Weights of a small audio captioner.
Model: 11.5M parameters, log mel input, encoder arch transformer, encoder norm rmsnorm, encoder activation reglu, encoder moe expert_choice, encoder layers 8, encoder width 192, decoder width 256, decoder layers 8, decoder norm layernorm.
Training: soap at rate 0.0026, batches of 64.
Data: trained on struck, bounced, scraped and rolled objects made by modal synthesis, 78125 training examples, 4.9 epochs.
Rows from block 4 of the text decoder, named by matrix and row number. Rows with one number belong to one neuron. Each number is 128 + 24 x the weight over its row's rms, rounded and kept within 0 to 255. All counts start at 0. Numbers have three digits each. After the name is the row's rms in percent of the matrix's.
# gate: MLP gate (decoder.blocks.4.mlp.gate.weight, 1024x256), inputs 64-127
# fc1: MLP up (decoder.blocks.4.mlp.fc1.weight, 1024x256), inputs 64-127
# fc2: MLP down (decoder.blocks.4.mlp.fc2.weight, 256x1024, transposed), outputs 64-127
gate.587 087:135136100081075135131180113136115113121134099108140106105128167137091123115145116071174119092144154136136090168146121113148155135111153115128075122136160144102117201129096150138102121098115156
fc1.587 089:124123104082112151112145112125148112152090153132111125143130140137086108135146169094170131090124144191129129124168072126127173155136118063155122129152101071114127134131118141119118143091119148
fc2.587 081:158144099118059179122129162109127139086108099147111140145145130125105147151100138108101130122137092139127120094123155084100137143112131142170172164128133153137124136124102157116116095145166135
gate.588 080:088144093123142098164122115126119094151159112084147095125111137153115081113144122122092098075137149191140102092122114166130144134153114112105147174131089075117150086148118126129106136153120137
fc1.588 077:137092106122119113127116137147143105134143140117085169140156085168172114137107169117134080121137131152144142131132131160136092079110124109138116117055158128117156169128129144164154140127161185
fc2.588 082:113146153106091089096127108122150143098158133130152105124099131129131145134098126127114200091120126133069171126161135132083144144108126104082107113148127134121130157142094127147140120128089133
gate.589 120:105197098184166126131159118088115140163099133128146151114132140127142145101084146128112077138129139135177147141149112149145143150133109170176147104131099139139143137171112131145131192161106193
fc1.589 112:143103146089100071150117149116126161095126126089124139089124122099148148104149148140116154087157155113111142121127146118088137062086116110098103104112123156163143112121119105114110121081158146
fc2.589 117:174107146117187132113167143095124129134158144087191133135130123094123135121146141158136148132114108157108101171119150133094159147114114108127076152153120163148162108140150106126124112109130081
gate.590 070:105137151140133107099132200142113146167156111099127143143127104090108141123133150116172137127106119099125156123100149120100120129166096138119152152089145184149116173170141093122134108117142166
fc1.590 076:097083147176143129147088188161104138113138120098145115127158159114098144108098160091199124082127142135105149140102110107132126147160111102085127148130139150146095146153136140138152119106114159
fc2.590 076:138146129149109137117132143135095117115109141142127115134154113110136156102134106120129108100135055122110119081140100155164120096130129104127100184127133156153168096148113103093173147094141138
gate.591 088:131125122099130160083106126149118134146153113149129149123157167157117122118122117137102138136137116112166130146096097121129114105147108123092161149134125144139116092166135084139103097132175136
fc1.591 089:136129099070084131138104098118139164173125120118114120103113157091131068115112139145145123139110148131154164108111121134148123134160128102146128106166091131170086146159147121117099134151150111
fc2.591 092:156148126137099146138098107141118111102166115125144109141178114187132131115131081118128158148131104131144179115111140115077145109133135085107138140135110096151074161122107153105162101093128138
gate.592 148:116132128114123157118179114154110117159113127083156123158145109148115164127160112159131130091127135137140131138141098141140132132114115148148109131114159107115120153120098090111143130077135163
fc1.592 147:123134159109140137148076155131104148152125165140130147151114131092151139144113103137129108132134110111108101122090158098090134086107133176121138135152128124167125115079130127146091081159175137
fc2.592 149:105102130135179153140129094137147109133143110107162139136101142128109131125112115124065087126130086132141105146126098164146110131109182138084140123150094159116130115132127122097141121163131153
gate.593 089:159123116154098152133125168189159078117128167129159117089125113149154199107144073116092135153159121117143093146090168147128132111090142135085119116120151140123115109083128123151109152115115098
fc1.593 084:115137119100188147137133107111087139092086126152113094120144175146119133103106133104126178152118144133080113142144103159144142120183120157109092160087137121134124129123157131142164112169109119
fc2.593 090:084153139136167129122117162109129130101121116161142179111157146094129128103113137099136129125124165122075109175153149092136123106104124109136093121165102109182082128138146146166152152112152084
gate.594 145:118148138129147094137107081123113119120132182132117105145156150101147180163090142140138144087144089116135173148116132140152105071144144146147122122131099149117144128114134181141128163110151132
fc1.594 144:124141113123164119130150089114155124117123188113127122125160141119117171145095165148147093107126073129135188143125119150172111102129122140144140114125104164124127140107155178128137134122157124
fc2.594 131:114110124085130123152128147107127145077096108112134146129126113150129122115135136115064131142135136117137115207083136135149116107121190186154119149131064164162156140150099061159101135090171133
gate.595 095:156146104119096127075165097151172124130122074083155134124158118099174178119130157101161166119122135097174132127190135089125140124112141129135110157136130156140118140120155129147139142089136136
fc1.595 097:114130116115108137144143122200120175107184083116136164088132137196141110120139141135096127070143128151125127138135150143125143076077077152075100159141119184137124163135149130140139170103125123
fc2.595 090:153134107123140103131122142099119145176133146093137156106142105158123109166135137141141125116117146134126150059138115106103144130125085125092122114139172087108088139144126116106110131080127167
gate.596 064:119089085104129148143128155103145174140117172110112143117118126114100152114119098152136112140141154157133132146109157133116111146146109109140143088111150186146148096106091146136111091133089085
fc1.596 064:108090150109127145130144103101114133139100112116161129111169166136156125138127159078107131114109110113091085152124164129140133115095128126093108123101140123106113123151153153090112148116087150
fc2.596 057:119091126157190148147127092161091129135151136073153114112132128125100141151108150120149103103083123109133137107181155127116120126142148136132150098134115130123103134129098119144087157112155144
gate.597 112:096099137098154134111143124106137173120098142065132134121157127161137154144083139125123130132125163119088129126129088139113111120143161114077096148130067140166157148123114111141139120114106113
fc1.597 109:135121115154085146167117131137142118154166089182134156129107098104133095109140104148142086108115102103144097109116152133110139150165095105132136108107178160121105121149138146135119151161133152
fc2.597 112:128169146191088130084159160132121139091136153104141119138127154115121108095139116114168131106126132123122134119148131111115123118113124069120124110143130114144107156124132112068144128126126128
gate.598 144:128116114136123149133182157128118135099149116118136049147116141142137129118104117107131125105132163114119112074128127079160080073091124140085117151148109146136124146090122109154120152095118178
fc1.598 147:107104126120135118120134123134108175093166121133108064147124132109138101190118105130090135160134112106150086158140129123170093116075104135133144123130137147150150134121111153114121087126186101
fc2.598 163:103166157157185107113089092138179132096140107122116123125161122120152119132178126129108130130132129119067146121162140096097124139095137128121088153135123100138115152109115106131138130139122148
gate.599 069:138129135112123154134149126172117130188134114102121093084103149121096103139120120181107114078152116118114105130107093141141131129123133114150078131147094139152166171120134090105089162106107180
fc1.599 072:106123133173116135165134093104121146119142130142141151130183092137128160115100158146103114110157143157090112110145183101084146166140090156095146120099105131097137110117171144116139136145105116
fc2.599 066:142162135095104102117127137137123120101079138163115130156162124093129113138157111109135128124143144129138132152189141094145115161118101125106152108104060193148092139080138123142136146130134090
gate.600 114:100117146098141099118136130124143140123177083128114135126118147107133126155074119117093132071089115139113112118118146124109092145147134132116149171169138116149135106099113172099122084108095171
fc1.600 106:138133126119129128145132105092122077109101127125125088102115105106120090170157144154148133137161133099096124112097160141146131138138131102142117137104122145122127126093155112173109135154151092
fc2.600 107:110153151115178130114132192156140095106139105135137148145132128090097124146130162145164122145159195104039131130099132121161141167098172098138101122126127124146096131109146183127126126116121120
gate.601 131:137138111102144156076137137126151090100133115140134131114110104156132114144147159162120077060141165152102143133183121171115100121106122109125143137126136126142148150144166110154154101105160134
fc1.601 142:113139138165121089124097119098121140149112167127107081079134154110093122100105117119139184186174122114135096110150103134129141138142162124114100143142107159173141144120117127118134151174123116
fc2.601 154:150110185151153132106174096134188088151103131144157117118148095136105105127121132128120125130105119123133104177176127120129138135124173156120119120145119141097126123117147143106149134085135085
gate.602 083:133081096190126134109113151141136112162129141127129112112083110098131091116109099145131181131133104125169172132101124148161112096149114125120100124077128151144127141141144178120082132160112108
fc1.602 089:112107136152112170142124106116160104135114140117115103152107160101136102108117090091133161150156131143146139141107132148115155182142130131175138163116144132142133105148129126123161114177154133
fc2.602 078:111123136100127115116162140164123127147160115135166115133094115135164128112141149135154136170147131140127132059112145178140133117129126163094146086107142119128110159126110140116065127170145103
gate.603 139:145161158124123129140131129131184105104128122084147117145095102154122205141128140104108104140118115156162129091132110113136121138136146124092119136141124158157091115117094121141108146156098152
fc1.603 120:097076064129105140130120133120117123148119149178134173116132120135110111145142128111134137126113138129122116179134106094166091115146130112147168117093087156115153105122179166089130161099164120
fc2.603 130:145082098113183107118124143121108173143153127115145148113104155129132125150101114137151123134101205114102113132133121130182146135136138128096058125139117151131124120108155140185108116095169143
gate.604 081:126050136112144136164184132156123122133078109103115119116139125115125089180102181129097094127106117150142123168131139096143197132140117121118136134093100100147174133132141143142094131097158125
fc1.604 079:122147123140151130133112125165118152161120136135103090147129125134165158113118103123121182136124135093159137135131117131080095121146155147128079150108075184098147110136160108193176140117137074
fc2.604 070:126182136105109101097122134122099156133121147159124125131106130152160116101171082143116116101150132084107122140118118134117132156129150095164155112155157150131137133083128175159113125152103079
gate.605 111:118153115113104092163123119105124116150115168130081159148125110079128113145125113101090159164150154103132114144134141080146104144141147144073102142155117091097140137188169109141121184137137124
fc1.605 122:139123082120104114181147115105135100134111130116075149154137110118155084110142075148123129150143148140154142129146117094146060093116153140123115138153125104114117165142127085141119179115122112
fc2.605 131:132147124063144123141094132126130076131152116141114113129103118094142170164126132132171134091148112109153155155110121123141135120107124079195163137152142171147141120167083130167091131155146145
gate.606 061:115102131120137156091091172100117136135165157149120124138150153139146124090103129145116088117113116144112160127114162126097131128140163113097151189136126134137155149123162094077131151132097156
fc1.606 062:159181134102107093153147123163135088097118093118164160120115096115099149181188117096127149160151143112106096112145102135155115108129095138134104077133143115120112125130112152141141134127135093
fc2.606 073:177126131157155144141122128134142102088159124187117144162158131164117141134134116156161134134134124123138154138092136146085128115123136103149091105104166151103130134117154101054151182097116109
gate.607 049:171141114156112131118168092131139128111115160094134087119099125107134105117141087147130190097114125118125137107119140140140138121127178064114131105155121183188145121126118104096144164141156055
fc1.607 051:130158126134143135111130113135140131160149143118087170141134161155145120146099171151156109128136138165130107119140133138064157149130150145143099127118146104129110150149129130136150133117110160
fc2.607 045:122118106128138153123175183121096127142081139096126094117116097121128165145073080105151125137124140121134104135097098125120111109137137110130151118113131145153099092120127125156111177096164145
gate.608 134:170115102139094149128135116167135160135150153142108161180098125124119155104120103161114134163151089089122122093141161140139146134139133092143102136156147132129138132121105105140119121108155112
fc1.608 128:137097085104128163118134108122131153107132092138134129086116091130098132100141137092135142137135153147129116095148117119144105104122112111124130141129187145171147117111092113158112153100122132
fc2.608 123:149158179109081138095120140141160164118112108169147096125122122119146123116138134117144142119097157120129134140084123140088122132129156123087098101119199151135076112112115069140149132125147082
gate.609 076:111136135079130119125140153146079151136110140150127101125165127102119112117095165148125132140115118093131122161137083133124098170110122133104121129105144153164112104116135138142120185114150144
fc1.609 074:137150120105127119128124131121151125118143138084135125131120139114102104120115198149094106099140116112128164160134074148124103133120140107132127094138136147162120123108146116108106156158136193
fc2.609 081:120154125118167150111116132098116179104155134173116132144112118104155160096156156142128121160123130099130125174152154126151143146148199093147111139136158108119175127136136152094113088099098161
gate.610 111:093127112097106135157132163073144096154099122147118116118128116130154110132116135114135180127132187157170131140119123176098106141126100110089088130171151154161123143123131168122137116164131151
fc1.610 116:128106126158139101122163137129150187120138134154130148089098135136127144147134150107114124129107113120107114147143173116160123129113112063144148118152125145136140183114115164088141163121177125
fc2.610 112:102101155189212143146094107142149104105096141137116130108156105137087103132076164128114115158161100131137161166124137162099116099145136084135152118119185130091142132141128091102110093117141166
gate.611 060:119131126122147137119104167123063147107149092079130119097124151108107119124155078154132122209123143098139156124124148096117133152132140147138163156113152129158146132082108086129129150130090101
fc1.611 061:110119133114117085153153183137113109112160134081160140126106133111142135114077096115142133149097123119071108169125118098128097117134161127096107100110133177167112094155109141142152095127161126
fc2.611 066:120161166140115133118159123159113149141126134099142172106109106146121136110116123144122132159099099126132141047086119111146124118123147163142150124114168148134108124159122163106106108108141154
gate.612 075:157118125101143137163121148114091133126138165087129141080127105122114151146133102163116070111130128128092157100162171123115113113101159138150092128108128139109143114156078161153155117142128131
fc1.612 080:134164149145104131109115122174109072130147118109143144116109146127154109168149136106147129141091117130164088138135133165147144140119075154120157151159120090098135119137130191120111086114081102
fc2.612 076:119133130142111163133110144136101236144152128064095138144103113100134167108170124169102124147099130128138116140198127137118144152141159137131094127133183153134118116145170154138156151118170157
gate.613 053:132103126094194112099169121147130107146133128121148061113142129126118126108154145113115097107107120103183127115141146105139091115127102142073151130124203159119095131114134110165121106155137111
fc1.613 056:128128098091155082122119159132099110126128099151132082108166115148150123115159125079138117128134119082151092093117164148169112115099131098083087149128161137123117141064118166144116169161113102
fc2.613 055:122111146120131125177118149107142120185128139155119129130156124123092127110139118141088143113126134158179152184142120124165136124119129078113121088119128130112115145161112097118106120141139124
gate.614 095:131125148102131128140074101125085108104150145149153116110111141096133142118094106114126134162109110139090148172156136125112143151140139103059114128121107117117060104134178142126140112138154133
fc1.614 094:139126058150150123077160182136143105151126152105130161099112113152095108168123104134136187114124106094153131158136157135130140123090120120113122084133142144123129145092086068163141085121170143
fc2.614 087:148118110077075114114121156115149096158153163159094131100115120171106119094103090129123167159139091139087121081147127111130161132079116129139147129110081123112122129153104117163090181115080136
gate.615 087:090159128148103137160129160136119132118129170122103079154128165121133160125153136135108133100127117129133141107124160111159087137127111070134111110154113095115132138132112108121124183113145179
fc1.615 085:145156117118158081107142161149117103102132145118094081151135137084156133173131109118127120110152100122100149135152146127149132099152143102127140200107130130120124140137168142124133103161138144
fc2.615 098:161147133082153113156114103134127107111103120106129106165121130138109136136081109138102116118130103124196119131119178118163100127144143131129104165106123146115107104120119135092150108113112158
gate.616 058:133104118089144183142097146159145145146112111120178127161107144137142134114148115120119104099131135136107150130085136122107038120124121080117121138129175129122122149119126132136124135112157139
fc1.616 062:139132086151129115145138125084105104127167127121054133169097109146146097121131130122121083139114107159107137155129137128084097176151165106161119143121122141144171099120130167118134143151124161
fc2.616 060:103099163109157141084110121101096137090119116095121092124146144107170144116115094133141122131144149139137123153108095113133136105141201128107131162106119119149139103136158166151166102166132163